config = dict(
    encoder_arch='crnn',
    model='audio-text matching model',
    dataset='short pieces for a synthesised band: melody, chords, bass and drums',
    train_examples=26041,
    gain_aug_db=10,
    time_shift_ms=100,
    n_mels=40,
    hop_length=160,
    input='log_mel',
    spec_augment=True,
    win_length=512,
    encoder_norm='batchnorm',
    encoder_activation='relu',
    encoder_channel_attention='se',
    encoder_depths=[1, 2, 2],
    encoder_kernel_size=3,
    encoder_stem='single',
    encoder_widths=[96, 96, 96],
    encoder_rnn_width=128,
    encoder_rnn='lstm',
    encoder_bidirectional=True,
    encoder_rnn_residual=True,
    encoder_rnn_layers=6,
    fusion='cross_attention',
    tokenizer='word',
    vocab_size=182,
    fusion_encoder_width=128,
    fusion_encoder_layers=8,
    fusion_encoder_norm='layernorm',
    fusion_encoder_norm_position='pre',
    fusion_encoder_activation='swiglu',
    fusion_encoder_mlp_ratio=4,
    fusion_encoder_head_dim=32,
    fusion_encoder_fused_qkv=False,
    fusion_encoder_bias='all',
    fusion_encoder_qk_norm=False,
    fusion_encoder_layer_scale_init=0.01,
    fusion_encoder_parallel_block=False,
    fusion_encoder_dropout=0.1,
    fusion_encoder_inner_norm=False,
    fusion_encoder_positions='rope',
    fusion_encoder_cross_attention_every=2,
    residual_init='none',
    optimizer='muon',
    muon_scale='original',
    lr=0.033,
    momentum=0.9,
    nesterov=True,
    orthogonalizer='newton_schulz_5',
    adamw_lr_other_params=0.0018,
    steps=3000,
    batch_size=64,
    epochs=7.4,
    lr_schedule='cosine',
    final_lr_fraction=0,
    warmup_steps=600,
    weight_decay=0.08,
    adamw_weight_decay_other_params=0.05,
)
Rows from block 7 of the audio encoder, named by matrix and row number. Each number is 128 + 24 x the weight over its row's rms, rounded and kept within 0 to 255. All counts start at 0. After the name is the row's rms in percent of the matrix's.
# weight_ih_l0: LSTM input weights (gates i, f, g, o stacked) (encoder.rnn.2.rnn.weight_ih_l0, 512x256), inputs 0-85
weight_ih_l0.343 095 [133  85 148 105  98  86 153 144 113 109 120  73 131 101 157 101  96 127 145 141 117 153 137 123 145 132 117 161 124 133 114  96 144  75 114 108 129 140 110 100 177 143 161  78 128 116  74 144 136 111 135 176 154  88 142 121 151 160 151 129  99 101 142 149 176 111 143 108 163 117 111 148 146 154 121 139 141 117 117 138 138 125  87  78  96  97]
weight_ih_l0.344 108 [120 149 111 167 136 156 133 123 146 128 141 122 131 110 149 121 129 128 154 132 127 122 100 104 134  87 139 111 109 116 116 142 160 165  48 149 141  94 145 124 128 149 117  97 112 127 172 161 158 100 135 130 159 132 128 115 141 163 119 129 170 153 105 129  90 137 117 118 137 109 121 142 146 157 154  92 119 124 147 135 134  69 122 135 142 107]
weight_ih_l0.345 101 [114  64 130 151 127  96 147  95  71 132 155 114 143 102 120 114 132 104 160 134  67 176 160 154 141 118 156 160 144 132 129 128 121 147  82 128 136 158 158 121 153 144 109 130 112 136 139 105 189  74 114 138 160 134  59 147 155 142 102 145 109 111 121  98 129 117 146 158 129 175 152  98  83 125 146 112 152 151 192 163 157 152 130 127 150 135]
weight_ih_l0.346 102 [113 121 113 148 111 159 140 142 129 128 125 128 154 115 126 133 129 137 132 163  97 170  96 139 119  97 104 145 107 121 157 122  77 163 123 112 150 178 151 112 116 102 141 155 129 117 122 103 137 131 165 126 159 113 132 130 125 114 132 121 169 130 157 126 135  92 130  93 103 153 127 107 129 108 146 111  94 133 154  73  99  97  79 105  84 107]
weight_ih_l0.347 105 [ 95 189 151 103 171 126 127 144 100 129 176 102 108 102 129 198  97 132 135 107 104 140 139 104 131 175 129 126 138 128 132 113 116 139 141 127 155 114 151  99  97 138 146  96 130  84 121 143 114  88 145 138 114 145 107 178 134  94 117 141 161 110 181 164 150 122 141 110 143 154  91 131 130 140 194 103 152 128 153 166  75 129 139 149  95 159]
weight_ih_l0.348 097 [117 128 116 129 140 156 117  75 125 113  99 123 118 118  73 128 121 139 118 158 135 183  99 123 166 126 141  97 122 119 123 118 122 154 165 124 141 154 121 178 145 105 103 127 141 104 146 139 119 115 113 157 120 137 106 140 133 116 173  93 140  93 121 146  96 182 100 118 129 119 141 121 122 141 106 100 103 117 119 136 155 121 153 107 146 103]
weight_ih_l0.349 100 [128 116 114 146 130 136 123 119  90 117 159 138  95 128 171 139 120 150 118 160 137 106 151  90 133 136 153 147 170 140 135 122 136  82 148 142 163 117  99 116 142 145 124 143 106 156 160 138 143 134 100 125 175 117 143 115 179 124 138 113 125 115 133 104 178 121 132  99 164 136  61 123 150 148 137 200 147 135 151 106 162 143 113 105 127 149]
weight_ih_l0.350 106 [134 155 139 158 182 134 138 119 141 110 120  89  88 148 151 107 159 132 107 133 142 135 159  86 162 134 113 102 129  95 174 127 164 149 106 170 127 135 145 116 109 115 109  91 150 116 100 102 122 105 167 124 107 129 150  79  95 137 103  78  87 112 122 119 136 109 115 124 113 118 156 147 132 102 139 134 125  88  94 162 124 153 120  97 123 113]
weight_ih_l0.351 096 [140 138 121 130 150 101 152 103 126 176 148 116 170 135 119 150 112 154 147 130 129 100  69  67 148 103 141  75 121 155 110 173 138  88 126 147 115  94 109 132 113 149 148 118 141 114  89 129  96 141 132 107 135  75 131  64 146 122  80 109 114 116 120 126 109  94 155 114 182 132  80 139 139 151 135 131 130 130  90 118 121 192 158 149 165 122]
weight_ih_l0.352 100 [ 83 105 118 135 108 105 182 124 119 109 157  94  86 130 138 104 115 110 124 141  88 178 128 124 132 130 137  95 108 135 148 162 161 159 133 132  91 108 105 128 164 163 106 123 114  84 146 125  78 136 120 150 141 129 166 108  93 108 155 135 135 141 135 173 154 106 114 119 118 111 160 105 147 156 108 123 136 103 126 140 143 118 108 171  76 118]
weight_ih_l0.353 100 [107 134 152 149 103 124 152 119 128 137  81 117 110 146 133  83 144 162 139 111 113 105 136 135 147  97 127 113 106 119 134 163 157 147 137  89 152 134  97 159 105 107 152 125 165 143 135 121 103 144 108  91 175 128 172 123 103 134 124  92 136 121 129 158 153 129 131 141 127 119 137 100  70 165 131 147  97 124  92 112 114  94 147 125 113 115]
weight_ih_l0.354 099 [ 94 119 156 112 103 115 203 127 147 145 150 136 125 115 108 185 126  99 119 138 156 111 117 151 120 121 131 147 125 119 143 136  75 140  87 131 141 133 104  90 132 106 130 152 125 144 131 120  91 109 129 158 116 138 112 101  99 145 152 139 109 132 161 119 148 155 138 114 145 152 134 134 101 129 124 100 113  84 160 123 148 138  97 151 129 139]
weight_ih_l0.355 100 [155 113 169 106 193 132 140 109 114 145 173 133 106  94 126 156 159 142 154 124  96 131  72 125 131 141 101 121 129 107 139 113 102 162 164 153 159 142 130 101 103  89 151 131 154 109 130 111 116 147 106 129 142 110 154 113 111  78 141 140 155 143 126 134 108 132 161 120 116 120 162 100 137  90  97 137 122  84 107 121 109 105 129 137 136 148]
weight_ih_l0.356 098 [127 148 167 124 128 134 155 138 116 135 146 144 151 109 104 131 158  74 152 155  88 138 114 111 177 101 137 148 160 138  90 131 147  85 120 110 159 140 202 140 158 134 126 111 117 106 135  50 114 113  88 123  91 135 165 150 156 120 117 142  95 129 138 125 127 134 151 121  74  91  93 145 151 159 141 123  83 114 140  98  90 142 143 149 108 123]
weight_ih_l0.357 098 [130 107 140 148 111 153 138 142 104  98 114 123 161 112 124 167 142  97 148 148 104 142 145 117 158 185 124 103 101 160 172 148 147 164 126 124  94 121 147 121  98 117  72 121 108 102 151 111 108  67 110 134 157 125 137 128 144 119 111 106  73 146 133 126  99 146 106 158 129 108 132  91 163 139 157 190 118  95 131 142 114 125 157 123 114 178]
weight_ih_l0.358 092 [155 103 126 128 109 132 104 154 106 133  88 144 148 172 126 124 128  93 125 119 143 125 106  91  96 137 155 135 111 167 134  74  88 130 133 133 130 120 123  87  93 166 136  78 139 120 131 169 143 125 130 100 122  92 103 111 136 149 140 160 161 117 141 154 122 128 185 139 134 161 131 126 129 118  77 154 169 127 138 120 146 137 122 165 103 154]
weight_ih_l0.359 099 [119 108 101  91 136 134 170 142 123 143 138  99 150 148 154 121 151 149 153 112 141 139  92 106 157  80 157 115 126 129 111 141 108 120 108 112 107 135 102 134 126 161 130 179 125 108 161 108 115 142 109  72 124 137 100 151 124 149 153 170 119 110  92 110 149 112 149 132 115 152 139 126 140 133 165 115 106 142 168 158  98 118  89 129 121 129]
weight_ih_l0.360 100 [ 90 117 176 158 125  77 122 151 147  89 102 104 121 177 177 122 193 138 119 128 120 112 127 114 168 158 139 104 125  91 140 117 115 121 125 134 138 144 108 111 106 147 111 136  96 122 114 113 120 103 114 137 110 116 142 133 156 113 130 151 118 169 108 138  94 119 139 149  98 118 141 104 177 169 169 101 113 143 137 137 162 164 123 141 139 118]
weight_ih_l0.361 094 [103 136 150 131 126 107 148 137 120 121 134 116 124 119 124 117 171 133 128 160 155 123 146 180 108 159  75 157 131 137 173 163  92 145 117 143 135 117 112 138 126 101  82  97 133 113 114 104 115 133 123 129 145  94 121  78 113 115 137 106 126 108  96 124 157 118 140 132 103 108 107 155 174 134  91 146 103 113 139 129 203 108 134 102  97 147]
weight_ih_l0.362 099 [ 99 126 144 141 142 105 116 170 141 134 113 119 120 135 106 167 102 148 129 107  93 141 108 119 118  97 121 168 106 119 102 128  63 128 146 114 119 145 118  98 117 117 127 120 137 136 126 132  71  90 154 136 111 164  80 157 118 140  90 116  93 141  95 116 126 118  85 136 128 187 152 104 133 121 143 137 167 126 142 132 169 159 110 130 123 107]
weight_ih_l0.363 099 [167 127 107 173 139 135 138 101 137 108 140 115 147 118 133 102 101 124 129 104 107 161  87 164 140  85 106 127 158 121 126 154 162 139 174 107 144 169 145 120 102  86 105 112 122 153 123 126  92 107 149 123 131 140  82 131  80 110 156 175 153  96 140 122 120 159 146 114 137 177 148  76 119 125 134 115 163  85 134 118 136 101 118  96 114 144]
weight_ih_l0.364 100 [134 129 137 114 125 133 108 129 122 121 130 128 134  95 129 128 117 135  92 145 138 120 133  78 110 161 163 118 110 126 128 121 138 175 169 148 127 128 141 138  99 127 112 174 120 148 135 160 113 130 144 124 106 136 117 147 113  88 152 132 135 135 163 113 139 133 124 158 178 184  77 104  99 135 151 147 112 120 108 122 110 118 139 134 160 105]
weight_ih_l0.365 105 [144 158 118 145 106 129 104 114 147 153 122 151 151 153  73 157  98 141 151 101 133 141 137 159 159 162 178 111 110 125 119 103 220  95  88 118 107 174 141 161 166 176 134 109 128 143 125 119 143 147 131 145 107  91 124 129 144 185 120 140 137 100 144 126 135 134 140  92 137 130 135 100 100 106 162 142 175  97  95 119  91 102 106 146 119 177]
weight_ih_l0.366 097 [115 145 143 114 117 169 141 116 132 120 101  79 150 135 131 151 113 119 140 129 153 134 142 137 115  99 143 113 104 140 121 166 152 122 120 139 150 109 117 102 160  82 142 159 139 151 108 110  91  81  98 120 132 124 123 165 165 149 113 153 133 116 177 143 122 149 118  99 110 149 140  89 141 112 111 142  91 130 130 123 129 129 132 135 123  92]
weight_ih_l0.367 102 [ 99 118 114 117 148 151 146 174 124 122 116 124  97 165  81  98 141 108 124 131 105 133 128 118  99 111 115 181 132 130 166 154 139 100 136 154 130 115 110  99 125 110 146  97 123  91 122 126 167 131 157 127  98 119  91  95 110 142  95 156 143 172 162 145 129 114 144 153 125 135 140 147 145 112 167 137 141 134 133 131 128 144 176  95 141 116]
weight_ih_l0.368 095 [ 88 145  77 130 152 151 144 127 116 162 137 134 114 136 107  95  90 135 126 123 108 121 164 173 131 136  99 137 145 134  83 156 120 153 130  80 129 133 117 118 148 135 120 175 159 137  84 153 154 107 165 127 110 121 125  97 129 104 154 138 163 133 123 134 151 188  93 158 132 149 156 124 105 144 117 114  92 115 146 102 146 129 149 126 154 143]
weight_ih_l0.369 101 [ 84 125 145 150 160 129 130 137 124 113  70 123 133 141  84 120 115 134 133 155  79 158 141 115 118 105 144 132 139  92 123 184 188 110 143  79 153 131 109 122 138  99 138  86 108 179 120 122  97 156  99 121 155 141 146 161  93 124 124 123 115 133 131  98 133 134 125 105 153 130 106 173 151  99 174 122 150 132 105 107 124  66 132 110 103 131]
weight_ih_l0.370 096 [157 118  99 117  91 156  80 102 102 127 132 160 132 135 144 113 137  84 158 115 117 114 118 132 138 129 127 169 145 155 115 156 123  93 202  89 125 151 129 125 128 118 108 161  75 128 105  97 170 162 109 175 105 160 134 111 115 112 144 119 130 100 155  90 103 108 142 138 141 135 152  72 123 106 111 141 157 126 150 146 140 108 116 132 155 138]
weight_ih_l0.371 104 [165 143 117 145 130 146 155 164 123 125 118  99 101 132 105 131  88 107 117  91 151 156 162  88 140 168 157 110 150 139  98 177  59 114 167 113 121 130  91 123  99 104 117 108  97 104 141 121 142 157 135 115 131 146  92 104 125 158 106 133 122 120  97 133 145 134 103 100 103 131 114 108 169 144 101 146 139 119 144 147 127 105 131 120 102 128]
weight_ih_l0.372 103 [113 121 127 106 160  77 142  91 162 168 125 111  96 119 126 111 143 146 139 127 153 151 125  91 137 140 116 111 133 151 142  96 152 174 182 168 120 113 122 121 108 145  98 133 140 108 111 162 108 114 112 122 157 123 143 124 161 153 146 112 140 154  97  90 109 139 162 137 167  95 155 140 152 116 142 102 128 131 183 102 151 115 129 137  95 117]
weight_ih_l0.373 102 [129 121 143 128 154 111 139 170 126 178 103 119 176 124 129 132 171 136 138 144 134 100 148 150 158 146 154 129 158 168 140  67 122 120 113 177 157 147 102 154 148 135 164 106 111  70 105 110 134 135 128 129 153 139  88 147 142 155 120 140 150 157 123 153 161 133 114 135 127 154 118 128 138  92  95 129 187 109 113 109 107 107 188 161 120 133]
weight_ih_l0.374 099 [ 96 101 126 118 109 120 114 112  99 118 100 127 149 105 125 150 121  88 178 129  84 135 123 125 143 144 137 156 157 109 127 119 130 131 136 172 167  94 115  88 102 144  98 184 117 135 142 109 103 161 119 156 169 117 104 157 126 120 134 140 164  89 122 132  87 163 153  88  99  82 174 120 126 114 113 140 143 155 136 117 116 127 111 129 153 101]
weight_ih_l0.375 098 [158 174 154 106  96 134 135 133 134 135 135 116 107 109 123 176 149 143 115 182 123 145 163  82 111 155 160 117 138 127 118 106  91 124 108 115 131 107 148 125 174 115  98  68 159 120 128  94 161 110 138 134 158 154 148 125 136 149 140 117  69 102 166 185 136 102 170 101 116 102 131 119 139 177 147 136 115  98  88  45 127 100 101 101 146 120]
weight_ih_l0.376 097 [127 150  95 126 130 155 128 136 120 145 148 154 107 151 115 153  85 134 129 132 127 137 144 154 114  75 167 145 102 134 163 119  98 112 101 120 115 126 122 157 141 139 113 149 151  85 112 216 172 121 157 153 127 109 125 127  99 120 132 136 124 150 135  80 112 126  99 122 124 157 121 116 128 135 176 136  86 132 101 141 149 114  90 121 140  95]
weight_ih_l0.377 102 [122  73 124 118 112 105 155 122  93 161 161 175 138 126 126 139 142 133 119  66 108  92 125 109 107 112  66 157 124 159 130 151 116 141 185 114 136 135 140 108  94 133 132 121 142 116 154 107 122  76 111 180 124 163 153 125 139 126 120 129 115 164  71  99 169  98 130 152 193 141 143 111 129 160 147 161 162 118 126 130 119 149 131 113  93 130]
weight_ih_l0.378 098 [128 101 134 135  84 163 145 119 134 123 140 143 169 114 111 116  95 158 145  88  96 147 120 131 114 144 141 111  94 143 104 141 111  98 127 120 157 101 153 141 173 168 171 151 117 101 124 121 148 149 149 156 119 100  98 165 120 118 130 186 173 147 106 133 108  94 131 133 102 174 140 175 124 116 173 171 134 143 144 113 114 110 131 107 165  94]
weight_ih_l0.379 105 [164 123 139  95 113 160 157 140 103 130 197 139 117 166 147  90 132 115 147 130 155 145 121 134 137 131 129 138 128 150 137 135 140 105  75 166 120 146  77 161 106 131 142 129 123 106 158 106 105 138 153 133 159 100  85 134 146  74 152 162  95 108 153 127  81 158 194 148 112 133 153 119 132 100 141 129 110 122 145 146 159 100 131 111  90 126]
weight_ih_l0.380 106 [144 127 148 130 113 153 156 155 123  84 144 139 114 153 150  94 137 111  98 126 120 104 200 131 142 134 107 137  99 110  90 148 134 130 141 123 161 152  77 137  83  99 142 126 118 120 111 112 141 165 123 147 150 118 141  98 134  82 107 158  96 155 148 180 111 166 102 119 128 141 114 148 148  80 177 132 112 127 147 146 131  80 132 126 119 106]
weight_ih_l0.381 098 [158 137 106 136 138 128 102 107 125 102 137 155  57 127 130 119 134 130 140 135 147 137 109 126 104 121 161 124 127 113  99 139 147 110 133 182  98 106  98 125 113 142  96  95 136 155 143 125 164  76 100 102 157 126 150 174 145 121 117 157 138 170 113 122 109 115 130 112 146 124 170 115 123 105 135 124 142 126 135 105 109 124 108 108 126 168]
weight_ih_l0.382 096 [153  79 131 138 131 134 122 152 174 103  96  80 167 116 119 148  96 133 120  96 104 156 129 108 137 134  85 132 159 120 138 127 121 165  98 107 127  89 130  77 161 157 142 111 147 110 136 111 134 127 116 132 160 127 127 107 119 148 138 141 151 135 172 165 142 149 134 126 117 157 183  81 170 117 194 101 130 129 134 149 137 172 127 139 105 122]
weight_ih_l0.383 103 [170 139 139 135  98 135 131  94 124  65 129 127 164 118 129 109 137 121 151 111  67 165  77 153 119 123 111 114 129 153 158 122 176  89 105 113 147  76  91 132 126 161 144  92 134 191 152 134 142 153 171 146 153 125  86 149 125 113 136 125 129 128 126  93  87 161 119 107 117 100 142 147 165 114 123 129 162 146 150 144 129 117  92 151 150 141]
weight_ih_l0.384 092 [143 137 133 108 148 142 171  87 162 124 122 143 145 146  97 121  99  59 132 109  57 100 112  75 153 127 112 114 135 140 111 125 110 102 108 159 130 154 133 156 151 128 154 180 126 167 119  97 110 137 111  96 136 146 147 127 187 134 134 120  73 134 153 120 128 119 130 111 125 130 163 121 154 133 112  94 141 117 113 126 159 151  93 111 101 128]
weight_ih_l0.385 091 [113 158 114  99 177 132 122  72 138 127 100 120 139  91 114 141 122 164  93  97 127 110 142 147 164 141 153 145 132 129 142 137 108 187 189  85  85 105 137 157 171 123 113 154 129 158  96  67 124 125 147 142 142 143 105 108 123 104 138 113 131 119 139 155 160 144 114 110 101 170 153 116 100 139 140 124 128 122 126 125 126  94 131 122 109 152]
weight_ih_l0.386 100 [ 94 146 145 121 126  85 132 130 141  94 130 129 124 135 113 164 150 101 114 121 184 149 128 149 120 145 190 123 128 137 142 136 102  91 128  95 109 110 140 164 139 115 138 111 145 177 126 144 165 136  88 122 135 120 136 104 145 153 140 104 175 116 126 137 119 163 147 120 129 178 171 162 145 144 146 129 103 137 101 135 153 135 161 107 181 108]
weight_ih_l0.387 098 [139 137 109 116 147 101 109 133 119 153 136 124 156 153 128 160 154 142 116 154 133 113 118 155 158 126  92 124 118 130 109 138  80 204 133 120 102 129 100 100 115 135 115 100 120 138 136  51 122 117 133 145  88 118 130 124 161 116  92 132 122 112 154 163 138 136 105 114 121 159 100 138 105 119 141 165 166 121 136 121 123 113 111 170  95 150]
weight_ih_l0.388 100 [150 110 148 113 112  92 128 104 154 127 126  80 119 100 107 124 107  96 159 154 148 111 117 186 137 169 116 118 142 107  88 154 175  88 114 137 124 126 121 166 133  90 129 138 150 104 104 140 125 144 123 201 113 120 114 112 136 128 110  93 138 124 135 138  93 126 152 107  82 129 149 165 128 119  58  88 116 125 140 131 117 106 123 140 133  99]
weight_ih_l0.389 104 [106 163  98 133 152  95 152 103  89 133 116 142 102 153 118 129 101 127 146 115 122 141 123 128 149 116 160 131 121 124 168 130 168 155 160 137  80 129 169 126 131 130  78 183 105  93 154 140 107 113 129 108 117 130 138  89 124 133 120 128 135 110 111  99 136 160 102 109 188 163 144 128 110 169 162 141 129 111 153 169 132 142  76 167 120 128]
weight_ih_l0.390 106 [122 135 111 141 105 120  72 161 130 147 116 129 119 128 133 148  96 171 117  98 132  89 133 143 149  75 126  84 110  77 109 138 144 155 145 105 156 128  91 147 161 109 130 121 156 131 144 113 148 158 116 135 144 157 138 103 133 150 101 135 170 137 141 145 138 124 156 154  84 120 134 103 100 173 115  93 174 140 122 130 175  83 114 136 151 105]
weight_ih_l0.391 096 [167 106 177 105 153 161 134 145 153  78 112 132 117 146 140 148 151 144 119  82 143 128 170 133 123 165 102 142  95 101 135 134 116 172 109 165 119 116 156 152 147 103 111 154 122 130 159  82 132  84 120 115 137 171 140 113 106 120 136 155 190 130 170 123 103 144 146 146 129 135 154 110 173 133 128 126  93 122 116 130 157 118  97 135 162 157]
weight_ih_l0.392 099 [131 138  85 103 122 125 146 118 180 129 151 149 106 133 142 167 144 141 116  99 169  85 151 117 109 133 105  92 105  97 118 139 155 149  91 160 136 161 145 123  79 114 133 117 111 145 137 169 122 137 128 105 151 112 119 128 149 187 125 160 144 150 135 107  78 117 128 113 135 197 116 113 132 120  97 123 126 115  53 117 111 127 142 143 107 119]
weight_ih_l0.393 102 [175 114 132 131 120 120 138 100 126 100 142 102 151 143 144 141 118 132 127 143 119  82 112 143 144 111 134  91 123 109 162  85  99 177 104 132 130 180 144 150 108 134 114 111 137 146 129 129 123 139 105 120 131 186  91 130 119 103 134 125  90 160 136  96  86 103 181  92 149  97 117  92 121 181 117 134 133 125 104 159 159  91  77 114  90 161]
weight_ih_l0.394 103 [111  56 104  99  83  95 165 146 144 130 107 116 143 125 148 146 108 158 103 120 110 111 107 109 130 105 126 129 128 134 146 182  96  83 123 150 102 155 149 123 133 127  98 119 107 105 129 161 165  96 132  91 124 115 114 123 182 135 114 148 129 100 174 143 151 140 142 102 123 159 122  82 125 140 161 140 126 132 117  92 143 159 107 126  87 118]
weight_ih_l0.395 091 [155 102 153 152 130 100 146 148 121  75  85  93 138 150 142 123  53 139 146 116 168 130 112 135 145 128 110 145 132 128 159 103  85 163  99 151 141 146 136 137 144 131  96 136 149 142 156 137 103 155  88 132 114 209  97 109 148 125 107 138 123 142 163 139 131 143 108 141 115 100 151 119 118 130 100 143 103 114 100 170 159 120 143  94 152 132]
weight_ih_l0.396 097 [138 123 130  90 164 170 102 121 150 156 159 127 138 126 119 146  93 145 119 122 153  89 147 100 132  99 116 102 142 156 170 127  90 158 144  97 152  87 134 127  84 114 144 137 108 138 150 129  98 122  92 104 135 111 159 123 125 106 102 123 156 103 148  99 144 143 151  72 127 112 170 120 160 115 114 148 143 157 101 122  81 136 143 166 147  94]
weight_ih_l0.397 094 [136 120 176 144  84 145 134 139  77 144 111 107 101 210 150 191 128 103 152 127 120 190  68  67 156  70 156 117 100 124 149 100 100 148 101 179 173 134 114 130 133 118 143 161 140 127  77  80 134 158 175 125 114 116 131 113 142 166 157  95 109  96 155 154  76 146 131 117  61  85 123 117 178 126 129 105 124 135 122 104 145 109 139 138 149 105]
weight_ih_l0.398 102 [152 137 138 140 130 122 135 103 172  85 155 105 136 120 177 123 122 105 146 142 136 172 133 150 141 152 132 127 150 124 141 179 134  94 104 133  89 147  85  85  43 102 118 132 136 147 149  98  72 112  87  93 115 112 161  80 121 166 122 132  91 136 132  96 182 105 129 109 103 120 121 106 119 111 142 135 116 113 105 181  92 121 162 119  92 100]
weight_ih_l0.399 103 [ 91  90 128 136  90 142  97 147 122 135 134 130  92 110 120 154 133 120 130 132 124 123 101  99 118 141  93 122 147 170 123 127 120 128 144 146 138 127 124 113  96 111 145  98 117  85 145 190 116 111 115 126 162 122 121 150 120 137 111 120 150 149 146 135 135 116 148 113 115 105  70 165 122 129 117 141 101 112 120 123 118 133 149 100 157 112]
weight_ih_l0.400 103 [138 138 155 128 138 117 136 106 102 151  95 122 175 122 121 159 136 137 121  88  80  51 146 138  97 138 133 146 130 160 158 122  99 110 127 141 162 129 135 157 138 122 149 185 152 169 124 162 133 102 126  94 175  91 142 145 114  90 112 108 176 141 135 123 141  95 133 140 147  77 116 123 137 120 144  87 116  93 137 123 139 118 143 133 127 163]
weight_ih_l0.401 096 [109  97 129 124 118 163 107 135  90 139 120 146 107 181 133 132 127 128 161 141 142  90 113 131  89 151 134 159 126 122 143 144 124 156 128 139 147  74 173 151 139  95 134 135 124 136 178  80 120 156 150 152 112 147 124 125 103 108 125 106 125 124 157 107 139  88 120 131 141 140 116 146 135 144 130 135 147  89 135 130 142 135 104 169 162 130]
weight_ih_l0.402 098 [133 170 125 127 101 130 127 131 125 114 148 123 146 143 101 140 140 141 126 122 153 151  66  88  78 109 142 147 142 170 130 147 143 117  80  82 141 103 131 158 100 142  94 102 139 128 173 146 143 122 134 123 153 126 175 155 137 137 144 133  62 149 119 159 176 150 130 156 181 120 103 167 156 170 118 127 128 127 132 116 117 125 153  94 152 144]
weight_ih_l0.403 089 [109 146 143 143 121 109 147 128  97 118 132 129 140 157 112  78  97 114  93 158 135 127 111 149  89 147 140 115 130 142 132 109 112 113 166 130  95 132 129 154  97 146 119 102 151 130 148 119 159  98 113 115 163 110 113 155 115 149 116 123 112 138  97 143 103 114 152 111 143 160 138 124 106 132 125 128 160 157  93 164  92 103 180 152  83 146]
weight_ih_l0.404 094 [128 119 145 152 130 124 126 146 136 128 127 105 145 136 164 123 122 150  75 117 134 147 143 131 143 172  90 109 158 168 107 118 148 133 119 159 131 133 130 138 126 140 160 113  97 102 172 124 129 111 149 113 106 135  95 125 100 126 165 109 141 147 121 175 132 107 121 107 165  96  91 114 136 153 167 127 142 100 142 123 148  83 117  95 131 136]
weight_ih_l0.405 090 [ 61  74 140  82 104 113 115 147 173 115 127 156 122 172 145 171  90 160 201 111 164 170 149 140 154 136 128 124 120 125 138 105 150 105 118 122 117 125 127 137 180  94  89 108 104 124 134  85 109 168 118 142 100 146 102 132 143  83 114 133 126 161 151 169 124 130 134 150 136 123 105 121 123 174 148 106 118 118 135 141 115 102 126 132 102 135]
weight_ih_l0.406 100 [139 101 108 133 137 135 121 118 131 143 138 117  70 128 142 123 135 170 126 134 148 136 108 131 109 128 131 104 117  93 135 105 215  78  89 124 136 109 160 137 141 119 119 130 129 111 148 105 104 156 148 124 127 125 179  89 157 179 143 114  87 118 135  89 125 122 131 130 112 102 155  77 103  87 149  79 141 146 113 126 143  95  99  96 131 115]
weight_ih_l0.407 102 [ 98 116 156 132  96 134 196 148  69 116 132  96  99  49 144 117 148 138 161  94 129 186 125 108 148 124 184  85  75 154 120 141  92 125 134 122 151 145 130 166 127 128  98 113 102  89 104 124 140 120 113 113 171 127 148 165 126 130  88 137 129 140 118 104 137 103 157 136  98 101 135 142 135 135 117 143 147 138 120 137 120 116 155 150 116 144]
weight_ih_l0.408 100 [129 103 142 131 133 138 131 159 173 116 140 130 124  92 135 121 148 134 103 100 145 160 153 150 151 174 131 129 133 139 126 207  90 141  97 113 121 148 114  99 163 117 117 144 109 129 149 121 133 132 145  99 155 120 129 179 159 187 162 144 124 149 137 136  87 114 123 131 122 103 160 128  82 111 131  96 140 147 142 144 152 180 126 137 137 113]
weight_ih_l0.409 097 [118 134 117 100 138 112 119  92 128 127  96 121 120 126  90 142 185  68 130 136 155 130  94 141 170 128 143 139 128 148 136  69 121 108 141 129 120 167 131 107 108  93 118 123 138 129 137  87 141 109 111 127 125 138 100  99 116 159 147 157 128 102 163 133 139  92 125 139 117  92 139 129 122 104  78 124 109 131 154  99 140  90 128 142  77 144]
weight_ih_l0.410 092 [107 136 155 104 142 128 157 205 129 101 137 113  77 145 128 111  74 124 140 117 155 115 198 123 149 103  73 173 105 107 147 130 134 140 159 124 166 103  81 156 128 143 149 117  62 123 168 133  97 148 111 147 101 114 123 129 134 120  93 122 121 150  86 175 129  87 163 118 181 142 119 148 129 110 119 144 122 132 119 102  94 138 173  80 116 122]
weight_ih_l0.411 101 [140 128 111  89 117 135 166 131  95 156 110 133 162 121 175 115  88 144 112 111 157 138 123 139 121 111 155 116 121 141 131  90 145 107  55 140 115 100 143 121 114 127 153 134 129  91 128 155 141 128 116 112 192 142 117 128 127  85 137 111 122 126  85 129 100 107 149 143  86 109  55  89 118 109 138 108 111  96 141 100 136 130 108 133 134 117]
weight_ih_l0.412 098 [162 142 126  91 155 105 163 126 145 112  99 122 152 105  96  96 117 143 114 169 101 133 114 144 119 136 147 101  94 157 144 137 106 118 104 112 114 113 151 139 105 131 135 108 158 143 123 143 136 131 142 104 101  92 125 149 124 107  86 118 102 133 159 131 140  84 121 146 135 123 100 128 121 123 139 113 143  91 157 141 103  72  92 117 122 116]
weight_ih_l0.413 091 [112 141 101 172 117 153  98 155 170 112 143 101 156 154 105 140 114 131 150  74 152 128 136 137 142 139 104 134 159  97 155 111 115 115 133 153 151  97 143 134 143 120 126 113 105  99 135 127  90 112 154 141 144 134 121 125 135 142 154 168 123  72 139 116 129 136  95 110 138 215 138  93 164 137 113  99 116 124 137 124 111 142 131 123 122 142]
weight_ih_l0.414 091 [189 124 129 146  98 129 144 123 114 119 152 134 110  58 103 155 134  97 138 128 144 117 141 110  92 112 139 148 129 141 121 146 132 144 145 109 151 116 119 138 127 128 124  84 135  93 207 132 125  62 133 105 111 132 141 126 115  96  99 137 133 147 128 131 138  95 123 110 161  79 160 131 106 101 168 113  93 113 108 135 102 144  98 116 143 126]
weight_ih_l0.415 102 [161 127 108 127 183 123 127 129  65 156  97 121 150 176 145 119 116 121  71  88 154 127 144 137 124  95 121 165  95 104 103 181 106 107 136 141 155 175 139 142 154 118 110 115  87 116 147 143  78 168 146 130 106 118 140 137 136 100 104 130  78 140 100 112 131 107 118 155 124 159 131 105 121 147 139 101 148  89 168  79  95 126 128 156 129 138]
weight_ih_l0.416 096 [126  78 122  68  99 150 131 112 118 186 153 114  94 103 133 126 136 128 150 137 158 111 141  87 137 146 113 127 108 113 135 170 166  93 130 150 153 148 116 149 119 135 137 128  80 143 158 116 166 168 148 135 125 142 113 106  82 117 209 140 132 108 111 143  91 131  84 170 154  99 182  80 159 119 139 153  92 115 146 129 101 155 135 137 161 108]
weight_ih_l0.417 092 [137 158 135 115 129 115 117 134 131 127 101 121 137 101 112 159 149 122 141  94 119 125  65  88 134 152  97 109 129 120 152 128 117 155 134 120 164  99 168 117 127 134 147  99 140 130 110 117 158 110  88 154 140 114 169 136 131 145  99 135 140 120 169 115 107 114 123 112 136 106 176 141 142 103  62 112 130 156  96  77 158 125 148 154 119 142]
weight_ih_l0.418 098 [113 110 100  88 172 132 184 168 108 121 164 105  69 162 162 113 143 131 137 116 100 128 152 131 153  79 172 128 116 138 132 117 132 173 161  85 143 141  92 167 131 125 129 148 135 173 130 111  95 121 128 100 125 174 162 129 113 155 124  91 149 107 136 156 140 120 144 135 115 152 134  93 158 136 158  88 152 128 112 178 117 154  94 151  69 108]